config = dict(
    arch='resnet',
    model='image classifier',
    dataset='rendered solids tumbling over patterned floors',
    train_examples=97500,
    image_size=32,
    crop_scale_min=1,
    horizontal_flip=False,
    rotation_deg=5,
    color_jitter=0.1,
    targets=['count', 'largest object', 'light from'],
    num_classes=[5, 24, 4],
    norm='batchnorm',
    hidden_act='relu',
    depths=[6, 6, 6],
    kernel_size=3,
    stem='deep',
    avg_pool_shortcut=False,
    widths=[96, 144, 208],
    loss='cross_entropy',
    init='orthogonal',
    residual_init='scaled_by_depth',
    optimizer='normuon',
    muon_scale='match_rms_adamw',
    learning_rate=0.0078,
    momentum=0.95,
    nesterov=True,
    orthogonalizer='newton_schulz_5',
    adamw_lr_other_params=0.00099,
    max_grad_norm=1.0,
    ema_decay=0.995,
    max_steps=5300,
    batch_size=128,
    epochs=7.0,
    lr_schedule='wsd',
    decay_fraction=0.2,
    final_lr_fraction=0,
    warmup_steps=530,
    weight_decay=0.06,
    adamw_weight_decay_other_params=0.05,
)
Rows from block 3 of a small image classifier, named by matrix and row number. Rows with one number belong to one channel. Each number is 500 + 25 x the weight over its row's rms, rounded and kept within 0 to 999. All counts start at 0. Numbers have three digits each.
After each channel's rows are labels from the 100 images, of 14976, where the channel reaches its highest value: "patch colour" is the nearest of a few named colours to the mean colour under the peak. Only what is clearly more common there than usual is listed. The data: rendered solids tumbling over patterned floors.
# convs0: first 3x3 conv (model.blocks.3.convs.0.weight, 96x96x3x3, each kernel summed), inputs 0-95
# convs1: second 3x3 conv (model.blocks.3.convs.1.weight, 96x96x3x3, transposed, each kernel summed), outputs 0-95

convs0.61:558555540527476494524486467489528480487495461487506490493502466511489497499509506580506479467488497498522463447493467464518507515511463485495467523514507481461533512445491498473507505500485483466484487519474483488474509531508490530529459510502515489473502473491441476509484534516482522503
convs1.61:511472507483466485489496494505513469493489533475497513511534525474443523479496503501451518520482478517427503506504541511518509507533513482488517499547454515515465494486488464540489489518454511489484499472511521575495484533503497508480481486521491512452493533486490503489538527504434485516
patch colour: pink

convs0.16:445454466463479527472491483503507445493501483499498543453528501469500518463501492506488499462496485438502479530490508493448496529479510501493485482510483499516516518462498518491515536539506486498481501460486503510503510499446453470490509508521508510529541493513532485437466507545503496507
convs1.16:491469552494503497511508465510493460541520515455450470536501524511448529521467491505476486495515465530511500507529482480476513491507493509509456512516541489466534471482532513496480525493497479499483494514538545530445477476505459528495475489513501502494440524501488490496547517470500522532
patch colour: pink

convs0.71:487490507518497481500510484524480548511508494472487526486527486507511507509517538474515541479509548494547460492526505537490502493452518569551475500474503483507490441510495534480493524510521500503509487513508486468503500513478470492480458500522526475469459513516493546484497449448544509475
convs1.71:505512535515491452510519488510521555517545548499517492475524530506484526477493502492507528495476482535504480499480490459494481499493531464492513521489477495522587479521485544532512479486491511494526487486520474471509510481541509548454508503515474554502479495458545494490483484519467519509
patch colour: brown

convs0.84:508518483467494494441492484507510537478517525508501532443472474468472474487471501531453473434508507510512540541487472477482515496520507543507484470495514494477484453504504494455509474498489522467440526484519477502483511506458491461511531504498503478508481488515462510528506477489526466482
convs1.84:528481518502505475504523514558495484499490494486490426481479544533536493491497479502506499546522552446470477473484494483509537492491486523502495505580473504486516494473468499505508495484490479511507498505534491472540523487489502516460485491468541502507544487487564513502487472525523511496
patch colour: brown

convs0.64:481468481504483516501467474533462489526517470479492560493502496489499522544497512497474477505501506537470485535534471457516497456530530483460490490452511459500523491518500474539464494480524466523493497456442514484505504477471491471469515485508453485491497467507551489487518505497508469529
convs1.64:467507504494499557519507470495505478456473475474491488510479479491514480500506493520510501482514522519512490448472473556491479512449523492482488484495487512488477536513532511496551508585497549503480493478506520483454488514459514529480482472501532484456467524502463521470503494499536508478
patch colour: green

convs0.86:509461457466509515520506475518489476521480506510499522465464502489500473465471441484527471448539508447482513501484491493466473493523490468494487473522534511491479478490506469503507476495516492492464450471492505549501512465496450495518518493512507499524508470468499516496504489451573477487
convs1.86:466479540503501456520529519490471478513536534465461504485505472482501562472463502503470515507514502479498488476573497513517500486477485490496452494479498467483467438516489499488493512498485481496485495500504479445471479475486463488517509485499509491472509558469485456517492520470467485473
patch colour: pink

convs0.6:512478467480478502488481455495462499511431451467492490499464528513546477484495476511465481517498487469489487519477492470467480484506499487477443499519493505470434507473468500505493523497455477500472491481553498503470479510491496522491497505461490482460512451518497477508515524548529509512
convs1.6:495513499499527484488524564495477501537509513513507506481512484510488508491513557504541503532533478550482554515539503491463518491516517518525556505498522553553518498518516513500508496520567502494521502510509541528514470516466483522538506519463496557486497523468523496494518496481519516499
patch colour: brown

convs0.81:469477470436482508482526478526477473506492492471516475525504500532487500492474487506510446491530489492477536463486480466525516480519516509483486489490501561511485508465501494542449504509461502542443493522498475508461499510486465489506550483513499546454506496488488516452518530467495504508
convs1.81:472492518520519503504498515493545477521446500498495519471498507496449437514474521503500485487472533468520495505470460524535467555497506481459484467500549445445501510483474496486518499507531486502516501512512537514464466499519493482516498515528524479453520500522519493477520506499481549532
patch colour: green

convs0.57:570460480505527499526473462459485512551525504472492499489484454521497522493469495506521483516535489417481492504470489500503497515500563485467496465495491533473518486509527492509493472488469528533461522439532521511469491502519465484492519506514506514497494492486498492486503463470520497504
convs1.57:557508510529508515504492494493488491508492556499482493511476546516491480471503529514463481534493484476463497501496486518539483502487494497501462490473535470509526478507476592510466508490503511457475458541470498473480464535524518500465528518490500477508464506503547509469483509536465489494
patch colour: brown

convs0.63:483528490512497441491496509515457482516485451492484516469474472485504536476477497535530465470501471481528520497488486461516503534501547463470483457516466524511525504524546482488486490476520524518459508449501522502529501504469521478505517502493490501480469463513530494456513511473498514435
convs1.63:516485535482507489505512485482559489486471493482501484512470520540429456503469485506521489498473494465475540516499498506494470522533533517515501520512542507449469509480509499541491465524500503507485486485505516500442528475487464505480451524525486496464479492484490476519488554519482523549
patch colour: brown; black

convs0.2:494490499497500488516488515455479509532540515516475483482515526486548534477469528466524484492512492490485539481532471453526483457487513459506506497530500521488518473517518471512466482483474495509525466474486492562499486465505535487505547546493512517526491467484457520488429469505502481486
convs1.2:565547538539533466501467482448494469521495505492513506476465465504509491533552467474507513514484499500501482525484482514506500527474447506496505473496475499526487482526502508482535488502493493487471498478480466468514441508524492502478504504495485477512493499441508486549459492496535447507
patch colour: white

convs0.44:498494471481497493502529472512489497521507462468514490478442506500483511485442460462494453477510471527486540460530496444499509427489486480474530501503490487465550452478474498487476488487496486529471452472472490512522515488492493490501531490525499484530508489514517519485504505482517481549
convs1.44:508535470548480501523496491503491581524506516536516493487474490504504508510523489524491503537511525517452502533471518524508512519469445495501541503496509534488439485538474508478482477485488478497520478462532479507511486498527484485465516490465528504494446508468487489519510453502530469462
patch colour: brown

convs0.23:521470446462473521524481485536516499518483461503528483480481527456510466494508466510478500520532475484447519497473479480493512505497508511533543506525537533531520520488493515512476464508479527502503514451530520481512501500457561487514479509476430481494485463490475502508525502471523479501
convs1.23:525523490480545518524572519501523523486480516486506492479519529532507482480468506516500528523482518513504503444474507491516539510491508490502510497495483513520504484477532478484533493526459521532477559523461510475509545508527491523477500496472534520421504504480558486491494494492466532477
patch colour: brown

convs0.34:534497495508499509547517457515488495508494505493475444508492495526481532541479463507519456473527502521491522482500509486555484483516483505490558447521524505475502501481457502497426518486503473485534533450511520478524476478492502491469475472511516461490502539513455481491470505486514493491
convs1.34:490524522467465518479522512489510535499498492497481528495465466497471467488516449513530484472477469497524477496450506520507510486483485502489479477463477497477491509463480483480459472521524476482506462461518501474450476479492459469447486475530516475496474488516471453470492537486491439502
patch colour: brown